A small image classifier, trained from scratch: arch gmlp, width 192.
Rows from block 3 of a small image classifier, named by matrix and row number. Rows with one number belong to one neuron. Each number is 500 + 50 x the weight over its row's rms, rounded and kept within 0 to 999. All counts start at 0. Numbers have three digits each.
After each neuron's rows are labels from the 100 images, of 14848, where the neuron reaches its largest size: "place" is the part of the image that holds the peak. Only what is clearly more common there than usual is listed. The data: dead-leaves pictures: piles of overlapping shapes.
# u: gMLP up (value half) (model.blocks.3.mixer.u.weight, 384x192), inputs 0-191
# v: gMLP up (gate half) (model.blocks.3.mixer.v.weight, 384x192), inputs 0-191
# out: gMLP down (model.blocks.3.mixer.out.weight, 192x384, transposed), outputs 0-191

u.165:538552417578513439528451421549524520477551561445517534570462577546565558448482468518584542482511414567405451472535479555491614519474513627575547501447480514592527492420527495553522496509459602448565501530424475484484506364435439465452548499496550458492554433521595474472477567518482491513598503520474494563535439491487437538457518511534612590560422444503488526500548451426419518455545487604494543475541635481459530481538433503479571558510470441469451410493468545492466470514467566523509436516424387447482493436529556482492511508432496497482533566441517418485507516536509495531
v.165:542498458427472576537503390571443431480594574563567464567487472541547456448564435554463510501540450524506532507529418448375445447412495431457446495466459562562568392468583508442583460449539572491407412600512453458420540480436488520577582574516528548500522497554488441529552466439512493506550476428520432512525478493565522478546564494482520491486597546470443502399539489513515557537479470526458458527523470549461481462468572566533535447487616553418451542509593459512448505454457534487518466493523536434455522474610482454521451556517482458431515556541485510517482553549432422531
out.165:552530501479505621510580496424455595560453531483511528560432498397441535554508574563489472532466546559447484473492496517546496576534355488451527502561400512471445502537500465440542503505483476499454508520459479477479515577633441417525428560508448573508483538568464533419510516462548493576554470442465506457485474391567521485521520519509562460534396443448484480540471414443470469478502530458479543583471437540419489455450480594575469513540485380481453515465482434484450465436532533550492521480504562533374461434434524535529383473536519508435557525446549414425442523524479542439
place: bottom left

u.195:500536478528510423475490548526512448531504537392488507467529513394556454455411457514550520536466461476508522501462505560506480514438485459466400473498505437579530576501478547522520574510618467542456522502436569492487505424535482550558436514512533525577532491477478471465406461526482478530599364503452599496451556549488458492567569412463444443489489561512559420591590448513469548490481481550396566464473431549526440570509635494543518398517516601477453519507568501414464457467475492491525405473435460542535484473544488409478543513578574548554533511408536465466475445486393445477
v.195:500446543478480563476487462454457488504544494562483445483526489568564581541551520531485586541512451490505504463528427536454507551495488525491562523487473533493451463502582508491513469551576537530456451560511487527594550502515500488560550604414427479473501491556595446533501483454588550621484437476535388552481447441494551505516401496515537459436489430509415541502492623557569586472428508642595440504474579445462497614513428513449522434576554493544469440601457537521555577503516410528497435458421565440511466462482541521443493460519491483512593517469491471468558605571511526444
out.195:401573446511558467488495526499553450561578428559482425512503556521457537575470588398488456459578514595559433516602563495528410494508528529505549467556553561452570479520471491489487453540552516544465500546485496517473586525536440350416580454500451614510563488519483530516482467547531572471445507490598434469537462582487529537489494516554490501518546410412608418558414523515507396466520528582557479541570583421488592537442407467440508487508460435468540484517499512485480466499475442404511461547506542483456474539568532515482454453499409498462435496489496532488475558449469434526
place: bottom right

u.46:491504492462517474555549513507463477451509530481540489550479548468574463519482499530472588497489417597553483475552513551480456532495470519447668496471439527516527510430443538565491431519503502416484416489511389525510496422517487508476498608475488413572515517514499506476543423528433388585463503523522509482603419448487452486544477494443422509463448574425523447438488530518515509493390605593531483496525476592420541552485531489553489523508534421407510572515477354546527482544487548449596446551450481489474527530446484547571489399515550522482533466527335486537532533583462526509
v.46:463567478625436491514611537594434510497486540534477514469458459450482483474606471532519499479369500581505470576518509427564478505511470474560514527465583496564506494575575499519488481482503532527522512500520407521539527542471515393396450480534506573498440582483636594456534450467484601501583549546498440566434577595516515533430512435520426465442547421543476582531517492400449461534561465515528441396512432462522488569491480498501486526486577488526478506408546474467475541417581541579512516546485425532546497511560460451504487563493482520484456555509464526502506637534480449481
out.46:519488490529456460532468605531509446525524415455534449498543331527549526545559507516495470576529569454462490508499503453536621469539478463514459440541492421490503418508482462426434474489425554583466470507449578517469437537500390509510574490474514547530459560451517428487481602458502517478513560521455473470464544428662536513418509572531451468584511543528494625556442432508445566571534493468539556468527486494473472377436520508496515455459563535551478475396467510546487539420498475479536522492502460529455493517520439475519449363542506525467511505450573482565482482405628488500
place: bottom right

u.292:481566594518448543425570466536454454527466467502424587545534568541529554486463426568532506575456464578599565467465494502547472535504512493544439535515506479597546483530516447507542499628457480550435423508416506430482493450498512592467430472525544550581534508505477511567594531493388517553499532531491600572557483596509450449549520520491474443558530467447511496598586432459567534480481474390600522524468623535494509422438549468458470427466582549502558596569464521489488534518553537412506499407437502586509429534536467528491560469496506502523542466525546568519489517519554472513
v.292:569571477527514420526477532496416528589457422501506523529594481550583416536401533558465453468439525546459475562526532555466557500451522566459471572436499499499533630515553536369491566394551510545541524491507530465534394546526444461603523512430599590477444470479488585512579470464604507449495496485537466519447476553505496428517515506620552519581475417553541520623597593578460467537535507488401433435558490531480459414583527483487448504484490536510481556483533520496500509434540519558499524518545512524543521491477568519471485540471502557486472500550499497534458448481580432512
out.292:554436433523552501452524449557498493502545498538535507395512552469426414447502566451619360482518490548417477491513477442525487491527445513479546591535548570392513441476542547448527523532548406425509582541495574536529477481548383528525490511404469499349526509495529534564511473508513462492609372492496513540523427521450495481539535444541464495470458566570559512434465386477486494496514540550465508497516481522584496529517411547503578535449507449524441542581554486485460507502511373506586476526475467523567533451507496432480521485500522486413538532577466548484605533482452425450
place: top left

u.270:613549434477550513394546449486579467463475480490410528528421407555491504467540529469480393411577522448486572568437394532430491569504497482521529428446475467543472494510539485508526450498501510500527469496458542424471533424644491388469568508518503513477507627453538558443441423528430590427520443549524543509431568474508502469531537469502497605449510472508511440453459538465548609433442501430485472472557599488537478516495423492454533491577504404522471513535499559450515493466497523445553571548477464604501564480498526478393506439455414558456537478500520501489457513489545498418
v.270:480391471499460507575559510612511503517463449499540613477515454518423431475419517483526550498556468491582497555473531479480410462521549501536432594574436479491438490453439493536520519492530449472413478464468445478506425559548504424560573519517435479475481496585467451437545530519476439483487420454503528461461394555578506449479362464432502458551509521526506530578511527457592542583536440503488454449495566504484508520538474556468430515463486530471552390478602363488503531578577523514460466549487419489451529501499516558527421567522506477517569370487454533420410511536493415512
out.270:527527449552506377492493466478517421434466502500516577488534523487427588605478536510475587424477445446540480535499514456472572514484505462512440567463528573533434540512476491475478425463480530505464528536571475564521438493494427568505466516535476464592507461487481521465582576378486547545505496531517527501446468463361522518442523516497569564528563549510636496547536483485565507500489459457463448502547487447440447481585508506486596488490479492332538445487466536385454590524544553520517436489559433487506481499577403513484502548420432517545472499427450437613447417496487589437
place: bottom left; bottom centre

u.236:462459497468478417617430513560535449494485520483466504524421457514547548418413472574492443539508497532462506409484439464523536550519543513532474439483457545473522392521521472470523512501505467416442543467425474590421491448500459509384486456428544555524429542571596499537466430523504501466495417544625495440490487495611428518525501520520451363511541525490600479477382513511531452598565510466563508547435416402537563468429466552491529468446483520578458526425495450564504450490535484516467485488446509576528433449463548562533493526487474535465468438599410543535557544547481556464
v.236:442575542473515431447489492489416470547483546492573465540490513518488420458519541437494467481436506514426533478461458487566472498509500605507384447481452539503505504456475519562561366643536522455513546521498590409569528558537456498537431531442446423524566586535518446484495482521521570446547532627395485414480512513578475475490525431515524500515462571535436535543517468538452483406549421464435509492530552503483539478586536502524480489477426476421474478475543552441481439501428534343563539549400533446414509519465408413378459543495544478505514492527522540492504507472520517496
out.236:553484533473464429547501409512554420503520470541455378518545532570460419467565481566510560551536529533497538427473569471468501488461529439467547488539470506450589511522475562513517585378558476549489419574502491444512453512435488494530536527465417559471523421574523522554503506435450551440487538393496531551552486617549545480494506538501504539584608418501509514563505451473446444354417415420433486450551523505486459508494439462556410480405488524424473550465596492467501564502400527515479562479444490511441535536560462434477467494516475476408451533492548548475476396465507461465
place: bottom right

u.170:512458418449458487534466481486511587555514506491514543551495457476472502425523522602525552560471440486374545462456454537495527616519513546435460519506643558450564500479471517542522390568517467489430473537415588512566562571526494496380432638509547576463476480605569545496446615501478473502531481462535437526513527543607504451535494504484545452493504512471491508503547544408486570501499501534445511474462565450443524508547380470489503512469500463603441573448517453586589503536524520415486454491439515472472452507532550502530405504514542467432485564493524559453414525518510467413
v.170:522510507447487543517509521491570471479536491523474481512572502539542438634525415535486523460443493469519432475508444513471541434493554478436522506502489511421540578482438486580559517566470523439524533492521573591521448536443506455588531664591531511430503475542531491532498460483457560514433414609539519454571363567574488513554480496493448521467453435558528503509454477537372476461634470455561401507457483517511534550488686485512519526533465511496528463493505534488413456456480532544484509461482449459485545527434505537512468443605467586464432426458561531527551503437493567501
out.170:578538469377522453505384503490506428552605428505490466384535504471453502483524524506467524397449520443489458646514478517461556539492458517440548489457497480532498398552524559508524517458556561449457524586534494522542519592575522561474487545532502540474533512460402494432505479502510522517469530649582489591525525449490426537447495525459391477507510511537503534428502435517528513576465490542581515543413476506582424552488556441586546405518475491426566427378548562467506398493500521421534509474506537558567504539509459544465448512531567508472563552485506430462462521496462460461
place: bottom left

u.122:463476489519493461571564469570470465458567546580507520650496489533362415419531515542551570523513541481465508545454403518503423565542405407595541492458461450465530513562470466459485491542466546420521531513529452420495483498574475441497500445520493449455504546548441487420513540597585519502407466504560561430507484437505516547505538506544546587593578475486517514539501455377443534521467497493489500492471500495529571446556513516516448569443552495458478495454444533507481466513433624462540374410440530457509572502554454518472596503557543618463548539520519495518472523487469537576
v.122:494575427428456526540424483489415522433610533446560515414515496481526523493449510533445411401505558530565505496552431421451449390596535389474487474463494431471454547539587542532578478501509483481510513512512470569472544498523486512486490580473492454531515434509556455403569438467496417513495570465494513482552504578524577389593437535468474483490488557535495592482408521551556487463591448509515510436526432523549458474477610481425444391565437466464493482511535457502489493554553499551537562501491530474529517539463513497406497583456517502362474470416496534599514496561481516449
out.122:499527496444526542513447478445518516512491530464560416438482473553565487516517458465475492485510554629552513428442575421456520484447534522415511396512531506542487470492459537523481615466495437585444440570461476422454491471396571572540511611479427515597437513456546447499531508487408451503477495414465537582552536556427491541437477461561508508478445604451446611443536506550489499506530520430547466539467485512414508498434533450562555457509543568566439600508521556491456548530488496569510497546509519510442419492423600545541429474571517397550528424536435457497507479456580542452
place: bottom right; bottom centre

u.295:492493504535469579543531447492552601474564517485514532608493596438517549488555479516517455579480493485414519484460388585402488470479619477466513436496591418575446463438437529511421474476517450510439521537538550499427439452526552472483458458446500471560448526511515469500541446543520476421460448530556508472473478554348542471518534466622474541419511514554515524569470465536454490479456442423403474557498449393492505405476433478495534556422499546475469445506553445508486503496449530536500518454547452524460439422419457490471546482416428501488442579465474568502521422527504616428
v.295:531453466489570462555498511495479481425478516527527471524503535475579482505520485418507495460483485508502438487450527473506485515470512586560488437570489530517411524500492514449530582460539501493554532386432470457585542486536464530483559601536524504493543537385463500522537424530560462541530458487388509545404378597476470528491553572450440577511476481496615452433496612556473504407502485475393449509443511475553482457459454472495454452336594493535429569456423541529509469459518400487530416410602557475568502475512412566474519504471535541504444480479478543471568532437552560495
out.295:562507526506620489468553583487460495542441541440422486475532506518465533487489549579460555482556577481509531506411488442511428542465428528506450601474467535499541497436568530494458598519460533425488530530397426512492535499409518514578532468560461583578529482548543473494531468415548649461497528576627423559502516565433523440488438501384415440531437458532454550469493554544582417444519395547469541483534511598527506508543487417513525510500506507456656506515499502502519479609587499484457550473462525454475482483558528496519518541548516514418533498547456466511495542521551498444
place: top left

u.125:513507476443483528501467500528563463520477465496476564556383456547534458521402489478517478522510436490457451408451470565488501488510467497615454456517500549544556535465392528461451455492459532576452472590547513486446570422502440460450430418533521480443475481509472568460527460407369495475505428492467476520470531433592423466473509535478460526434477559509453520461593589448408534566548515520527543476450560526486473566528558478467479418478463492538583614470426358508472525440460504479387482492450441575497510491513440468487506442428446505543551592400491517463568444405553492549
v.125:480467478527511532467455454502510507546611552426457514531450455561446455520488441534508549476549485505550500511466467398461535510441435546465530520536485454470584567445523488493444516511547502422464416455513480513504529562522460512503452526435486488489623445464576421543450465439518461518572511310406550524504481489432579521493583532430461356567551413526489544558566494553439528532496533529533593508476548565482569430470575551507455506478552529575446491378522589559464463537486468454433463552584506456515615474556478556481505461532493466442495491465539494489587519475429432549
out.125:469407520483495561511451495474471454489485518540483470473526477497434461516557526536506440460500545442512543550381591484532444471457404582475487566496468458442483500556570502416445578475555480445554454493503518474512475526628484577586488498420424500508468529486536380519528496529551554589496541481537505454480508470531584638548502470520464464525469536493399403493515440446471450494456503454439494534605409508421540522486517501555510529504443511549380394533539520536480611437572481469428474478531421456485495460485561585548480461564504551510453513563541439485412637538543530466
place: bottom right